{
  "spec_augment": true,
  "depths": [16],
  "steps": 19000,
  "epochs": 93.4
}
Rows from block 13 of a small audio frame classifier, named by matrix and row number. Rows with one number belong to one channel. Each number is 128 + 24 x the weight over its row's rms, rounded and kept within 0 to 255. All counts start at 0. Numbers have three digits each.
After each channel's rows are labels from the 100 clips, of 14976, where the channel reaches its largest size: "responds to" is what is common among them; "peak on" is the class under the peak. Only what is clearly more common there than usual is listed. The data: babble in 24 made-up languages, each with its own sounds, syllables and stress or tones, from a formant synthesiser. In brackets: how many of the 100, against the usual share in percent.
# filt: filter width-3 conv, dilation 8 (model.blocks.13.filt.weight, 384x384x3, each kernel summed), inputs 0-191
# gate: gate width-3 conv, dilation 8 (model.blocks.13.gate.weight, 384x384x3, each kernel summed), inputs 0-191
# out: residual pointwise conv (model.blocks.13.out.weight, 384x384x1, transposed), outputs 0-191

filt.118:119125148165135137096136161115126148153167137126121158141138146137105177096172126092086091142153165151157111110102140142125117153138153148147145067116133110108144102147088121121139099146128153125113127145139128105101126125142089113121104123131156115112130145089155144153151124144143103120124135158131148124127132100133097074118129103108160146076097162140124147173096073126144141115093137140134104112127145150122133209158132142137127156160132163141129096146142138136067064086095146138126133112164119165083138180113116157115153115099101087090125182147137090134142112108118144140
gate.118:118131082158144128134121079124119143115119137100112134117159130163145125165147122128138112143157188113068171135122115112185134112130130131095085112133110113116148145141151096115097087144155142113166125132168130114158136130145156095126130110133181079164126129147138125074140075146106115126161109189116127145118108125117108109133092118131108153135174091140124158146105130123173120151140129116099148137116132129131148170114130120126144154157151164115113140166158170126122113117111111145102149127150112100123120168092163091109090164098177111123144139093154118142114143095140145177
out.118:105094123146159154130129147144157132118162114103116149153184092145109104150173141136140113107148128137128161189113147119146175142172156113101120143106135115122131110152168131152120127111123141134137114109115129111145116154149117147106159124121124135134084157110146136098145134118094134144121107144123119157154112130151122096132125079110123166117152109136136133149098142125129146091097143139099101122125116180095094157124169107146161108145116184119140116128123135132151104109136146147124108123100153133152114101100127119116119093073114143173177148101109117158111161145128146138
responds to: prosody: stress on first syllables (99 vs 24.7); /ɔ̃/ (96 vs 22.8); /ɛ/ (89 vs 18.7); /x/ (84 vs 17.7)
peak on: /ɛ/ (41 vs 1.4)

filt.353:141153130159108108091138145113072133140121129154131115101136148174130128107135141127116127114144130096131119164120107116143104123162141167143149164135160126186144168137085160123132125135115141129155144112141105135159136137105118127133143106121102148152122117109151124141159088099117129125145091116143116120113175103118105113149146137089130121132115069148090137165131146078128105160094124085112095094086124095137191147169104125136181110122100118151152111136117071062077104067120116162147124152125093108131142144145125115136133119124185139111151158133175114134144143149136110156
gate.353:116151157118118099158138090149129168137129075107119135099112120147093101138152149113136159137127186134149109142130134147132132120149085106095114087183124120136126121188142119147122112141143145126149131146125087185167131160122168083109132119114120163159133146111145103097144134142139134151131102114134162125125111106088093080122090134090153140147120135137142151135153152122121142124081117115148165135123121139139125137100089083136150116179147141089145155146145091085121102154130153139163150141150101124116106132135114148116112111126146129155132155114138107145146113126133153177
out.353:127126120149095169153139104064107183123135126123169103130117072129111108104138100111143087150172132150117117146130133166166141110082138137113131119147154125137132133138142151132147127105115159082163139150134133094154112175146100150153122163146132119126126116104142128087156112118115083165144136100142117128160082093129095136127154126111103125113124086091103123113167122134120124114115149103120168139195091089143154094076096146113172083141147123201132137131129070134141155131128097140134123168149127149122127105115113134113128160104121091140144126125105094137139167161114091104
responds to: /ɑ̃/ (71 vs 14.6); /p˭/ (52 vs 16); /ʌ/ (48 vs 16.4)
peak on: /ɑ̃/ (67 vs 1.6)

filt.87:150204170097112123096135134141112141108145078121130146140097133130110116155161127187153152132098117089101101130136116118110154140147150158138132102137118118122130113101118134123122119137116128149148121109116151108103130158121146144107106131177150096134139148120131148134110125113136126141188110112118117149147123132114137189101102098098130121123121089139170156148140111152117091128112129118113158134110107108097106144137138082164066085135123115144169123120147196158121086097145143097182147143102122110137115092104128171126144135108159171133127091122141122175127126080160165092
gate.87:109157155099115143110131128148135145145105132114110166145088125136124117097162136135147136139110137096143111172151140154132104153164139162067119128107126136108114131166076144130130118099145098148140139102145121146067103117127125141109134143137121118097119146180154128133081124148093110115148108067131088128102113124100093120144082130128176175144128172123155147145126104146120111114097106143106140116137123097135110142137122114182089113125137120134146103106076145146120091100176154127193164087117133150143128128152162171115140109114156128119121179133127111116120135108144134107
out.87:139131171080111121129140127101119132131139120142160118116101141187147176119132133142095093123124120066138117097128134114142134097152152145118096085110134103099115111107107138133126116093167121128097126125116146123117118148091136128127110107130133126144138118130117127150104123153108115155133121072104125138096120084130071133140107160102168108164118144153134098136123138148123131143147129139131127099117130155108093112135102115150078103105109141117141110126121083138110162091172133105131148097133189153111175103187111110143120157113104136092151118106124077119145153158088116119
responds to: prosody: stress on first syllables (100 vs 24.7); /y/ (80 vs 16.1); /ʎ/ (74 vs 14.4); /ɣ/ (73 vs 14.4)
peak on: /æ/ (32 vs 2.8)

filt.338:148103147165107101135145126096128087150159173132143129077129134108159069128107106104124119136113118143157100107124085166183122129164143087131121114075149109116147163107109113153119131123132177110134180112121123099141141107136134118139097142159175125140084139129111115130113152123160147177107128124127151109137172146147135138105138163107185108098102137103106128129164120122158104146113167131127143174179147132095148148180142137097116132108153109117098111137155112116112120144120128115107127108131104071139138116123100098120151139126064164137111153159113116150125144154119136107
gate.338:128182095144124158150109124136127161131090111096141115127132141141115180109114099159064096118123119131095138132126152107157137146113110125110132108123084146117149124136161141128123135145116106136127142148121154167094129160107143105106101128086088146107175131138078134137096165161122161053159131111146119124146044105125100105128110140146132121137171100102134120112138179144103125092132134141107130090085122145119095106129132132123115107149110149124111175117134122137119158106142111129192156156128140176091134109075153148131091099151173072114128103077114147096143137089083137138
out.338:124111130149129140114134112127103107116129129156142142135151086144105120185143144106165118121103135163117169145154088157113149167137113148163104165122154129128104110142136143149128117123112115135169104140105098128091158114135171146093101124185115101096136136103151136126144133171118120149143121117119119127108184186130119132125144102122182138118113123153135094162118104125136103148107125109105132171199166147128164115165113121120148109123128105159128127116129150154167113116101120148070105149132111107069102124126099132116127106115071141159093157192143101128111135128107118138
responds to: prosody: stress on first syllables (100 vs 24.7); /aʊ/ (96 vs 21); /a/ (90 vs 11.4); /d/ (77 vs 18.4)
peak on: /a/ (35 vs 0.8)

filt.143:122119114143105137130141137171111132141143130167106164148110136101133137138157116152117182116151103144150135112143087112108112144129159084123135123160152089171114102142111113146120115127103127162150109218157103153097116127131130103161105068148113120152111130101097124132083191158127151111107112140138088140086157175121139126106130105161117106180162157154137123141136127138148118121162155153143119091161158148123133133096145160112140147152129162105118138107104062097135125147162156092133127142160123088153121167104184113113126133115134128089154152133146131116135138107101116138
gate.143:124114130154093119119134122085136123158121129130118143123154116120120121189142119143140129166169135108140127120122150146146160139117148139114133131098077132084153155172076120105132112137121178121095091117127143181158125097158121197121135091139148114129149110081114113160156128158158139135157114141110133102141106107084136131106085103178104110139174146137131096106154103146128121136160158164105133133142098166137129119140182112086109117148172128128161107111097154185087145136124142090124122113086145137120171137120139145108117142113138149124112138143164159168126106103121119114
out.143:127086156118167113148072147132099142108149134085116071101146141117120141081100139114115154123079160116109120144130130120154167110097141129134118155100137129135138066129109157131119133133131102138119163085142137150160119093105098119154133121139116122128105140150136156151163111071150102133164124090122143160116152117152137101103132137149099179115143100114164114150142125116125122100143133119076117117122150103133160126165108132140115139144118126087151118099106104123166073124143152133090155159111124064131132100133149147131101134136116114108115148123110134126137108188173149074
responds to: /w/ (94 vs 16.4); /k˭/ (37 vs 17); /aɪ/ (30 vs 10.7); /oʊ/ (29 vs 11.9)
peak on: /w/ (90 vs 0.6)

filt.21:115166109108149132150110123099158131101155116104115104160106135164130133106132124144107110136129089116111087131126121151074102111146098171164136170096133179136096100133161177095142127120116094106157147143148128177098085117081196118128133161124152159168158169133142148109124102139126107107138109110105127118139116100128142149137119156141117113135172141084126159125180103158107115105117093135143153102101111151122114100143116149123131130106093102186085125121139125118113150095142089149110128147132127104157196143089121137130112162135139110133158153114143121123130121099129147116
gate.21:143136145129093112153148067115171105158134150131105128137142112105158125158090129151091134097156135136132130114121153125154094146152099130127156118088110135149174114154060139112138167156158115169162091109150138141093155120149090118124111126116125107171108125124117131128154151108127116109148135103145120180145113174139143118136110085130121139125112138107116132095112097104105159134103090120110169129055116135115050116149118091106149132090132131126126112113122166140116125123129167145125104145141120129150133129170122117103141119116163130167118102123142134134098110061172135114
out.21:082103173154138147145129113157157067084155107112155108150157128120152102122146150138140129121077133135145145130140120125154124086123124167094159127087085110131105124061150158088130115169120089101115106152122109143137096123135128155143132112126139160083104156128134108139116105163103106141115100142114152124139131075111126141130162131092061120180095150174153123134130120090136115106130125127136130157125103120095161138137141091137144105104126115142196106149078159133144155130143151114082156140131104119126121121173107129188106172091155076099126155110093129104132129105144118140
responds to: prosody: stress on first syllables (89 vs 24.7); /aʊ/ (83 vs 21); /ɑ̃/ (59 vs 14.6); /ts/ (58 vs 16.6)
peak on: /aʊ/ (58 vs 3.3)

filt.11:122165118145111134095129157123122122134103169157160118162108142164157126114122118096133128158169109097071174136154143138090096114128136132103123165134171130119150114173126190092092144124149150099114119124133116155127121134107150137109101105134102143130106088193126126130159140159157159107134075186132110153130129117166143136148107140126174153113138132117143124077117110136113170140168116141125153134165152097151115158136126132110170096117146121139105120129115118125156109090124089154124114127162173173099152174178157158128117101121138133094136139159172107151124132121127121131
gate.11:145089082169142115130147097110158176114130077112050138108136119093107119118133131167157089122089121183117111118119138102162155155088122129118109093138089117113109108107113132102113117126140086151170097116128137119128129120135134105089134143105170158125149116096175108136130129103126131176126161099159125127135114152134136124160136127173108108148142090125127095168173151123143097135122128129105127123084123142127149126135079152121141129100130146099169104103150116113118149139078137172114175163098123129119134085129097149119105143114100124163115108077113186136135128136128128116
out.11:120086135116118129155139112147112120169151131075157068146106112140144155143141170192134132128123193136114145121086132161155116137122091101120127153132111147188106098110128100103094139120124137130102076160120120160136148174130142157095141145138117123132170204092147151142108152121142140099163106140117165145164121118057154141108130107137117159123161135132145143112116100107114130111121116157076179147129128134089126167124140133130126098140135140160107139191119089121124123109082155117163132131105115114134131106104158120149141134141184114115118162106164080090122114131108126112
responds to: prosody: tones (100 vs 29.1); /oʊ/ (90 vs 11.9); /ɝ/ (78 vs 5.3); /aɪ/ (77 vs 10.7)
peak on: /oʊ/ (26 vs 1.4)

filt.135:135122123065121122155121145164135098164145168090137119117169126155077096138130074124118133156122126129134111150157103098123126141150143139126145161111206123132093123099123092119106145129082129141112121150136103131116124124134119132077133106133089165124123114114157094113104151133164159128108189071134069130091116143104131090117105116126155117138141103104137134138135138136110096114122143191108125139179109156154126127124133153136160151162138115103113115147172125124141142151148163110128151122115152099163125104138146113141138144153128099092102146189103140110100160123124094127
gate.135:151150107175130127177143103114143166145132107088140094096123130157128140154105124134130125105138112090101107105131107131113149135141123122120128134110171174099104110119135137114095076109122153145126128138084114112095121140170105141106161134121137127133167140122166148120186119129148145162111152124164121149136101132129121089143085155166120147149128117129148143150149154130138147098078116137114143094119129101156124121114106160135119138107109115114143125077110126157105148123149166183118146126103125094119099143124134132140112135153164148178096145152121118136152117157131168171
out.135:095166130145139131141130084064147135133118101172137099155133118106077124116113184096131127162168144102166122132128157108131125155103144094133137148100152124129081121131119106104146114109142104105148110128169135155083123120115138098128126117075115138156114083138163140134142126141139169146116121133128137121064141082141118170117154113151130110129135140131151099109107128093113127158152165104122119126075121152135147170157165133137140120137091126147146125129131165105155093128100102164086131102127112125107147127155124119132110164168139100140102107150145149134115126139151112159
responds to: prosody: tones (85 vs 29.1); /w/ (73 vs 16.4); /aɪ/ (66 vs 10.7); /ɝ/ (33 vs 5.3)
peak on: /w/ (40 vs 0.6)

filt.44:146132121123097136220101141107137073173119105102096130180106162150097113146098128133111102138141128122080120113197112129132166118140128130129136161128154095099155135134159106155136151132097152087121124154137141128074150152155142077167108167133143139099105153129111139093080133127137148130110132124134104169097124109154124171130083130115122147147119108095138120111172124128113147095147154101147143128132112133140108137118105143103140106127127145149180102100110155145131172101161162176123108120149077128119092080143137124117152148134117142138109160171127169113152149090120094120
gate.44:140110158131117137154120169084085099105125167111138139096169140128148121109168145128152124141126150090095114160152135114127130118142087125111135100115112143154118158130124142129147091174151158104128178132138139149139144168126147114114141102153105128110117122141151117140126149123155101172138106167123136111146119141079096153083090135092146134157145154114091148102166113111138122091126165183119201112157138127113160161149153102096134148111162157141162112141137088137185157153151139136125122108137060071110126090136165090151120113159119150158123132147105114146163144067149168136
out.44:131123144085171153130119127138091126172115168126106122151163127133120087107107122123150098124081099117141117196146168135122130116175125135096119158136133131172117127124145165113134124155163154153049145177123147123113120119153159111139119136107162133103109140151164096148112162100141126145154125134182073159136089097122096123133132138090135145081128130113203108118163105111201061116145109135152131152140138126132134148136157088098127125125149166160135124089123157087115166123125149107119082106121147100130166117125136099119139138125127094145129070128135168153090136132147173141
responds to: prosody: tones (100 vs 29.1); /e/ (95 vs 14); /b/ (92 vs 19.3); /t/ (70 vs 12)
peak on: /t/ (27 vs 0.7)

filt.208:130113158092105103117142116111138134147094115123103137116149108094149104141099134150125133108108127148147171145112107137137149161119131129095151093107102130176110140133112173140128145122138136149115112130143108083130140138129149106110143114126094139165122124121113120084139145090105117127055126101158119158110164167166164081091160125113197105158147101131048113140168110178132119161104137120085156138099094141163086129140099150166096148125107163142181115100089100113131159149148120111120100101113098149152134150071160192122181104123152142144128122130094167124129082142111110128
gate.208:192143149144144158128136100106107162119162129110154132131127120113153136108123175091140121123108093129126098139131113144149131157167110100099135154144148151121121150154138137167167146141129125154110150128136109146081123156123146134124143092143120136117134121166150098166117125137139141135150113132152088096096122160132138192127139121145126118138109117098147138135130158143139104106136110108142158105132102120192160110141149161076147133099074151143112120176108095130112113140137177123166148174149184137111138113136156092112124097129112161145140109121115106117099143110094126136
out.208:108118125133102111133072137175116123139105167144139123124139132109132093146123098135158132117139087096122147102130136168145128123120146164162138100113161118127102096141140126122090132114146143109096084136159147113136111120159126148118120192144127126147106147137138169133157121119161137123144130127110131154141146088113182124121133100126124154149118095164104093125133146108135130117124086107140166151150140124158120105135128119094106051117123162099126136142109125120096149156132136150146113100090144146187153127140113161116148111139135094146124136123138083137139156123154153153
responds to: prosody: tones (100 vs 29.1); /y/ (98 vs 16.1); /ɔɪ/ (96 vs 13.5); /ç/ (96 vs 23.9)
peak on: /ç/ (45 vs 1.5); /y/ (33 vs 1.4)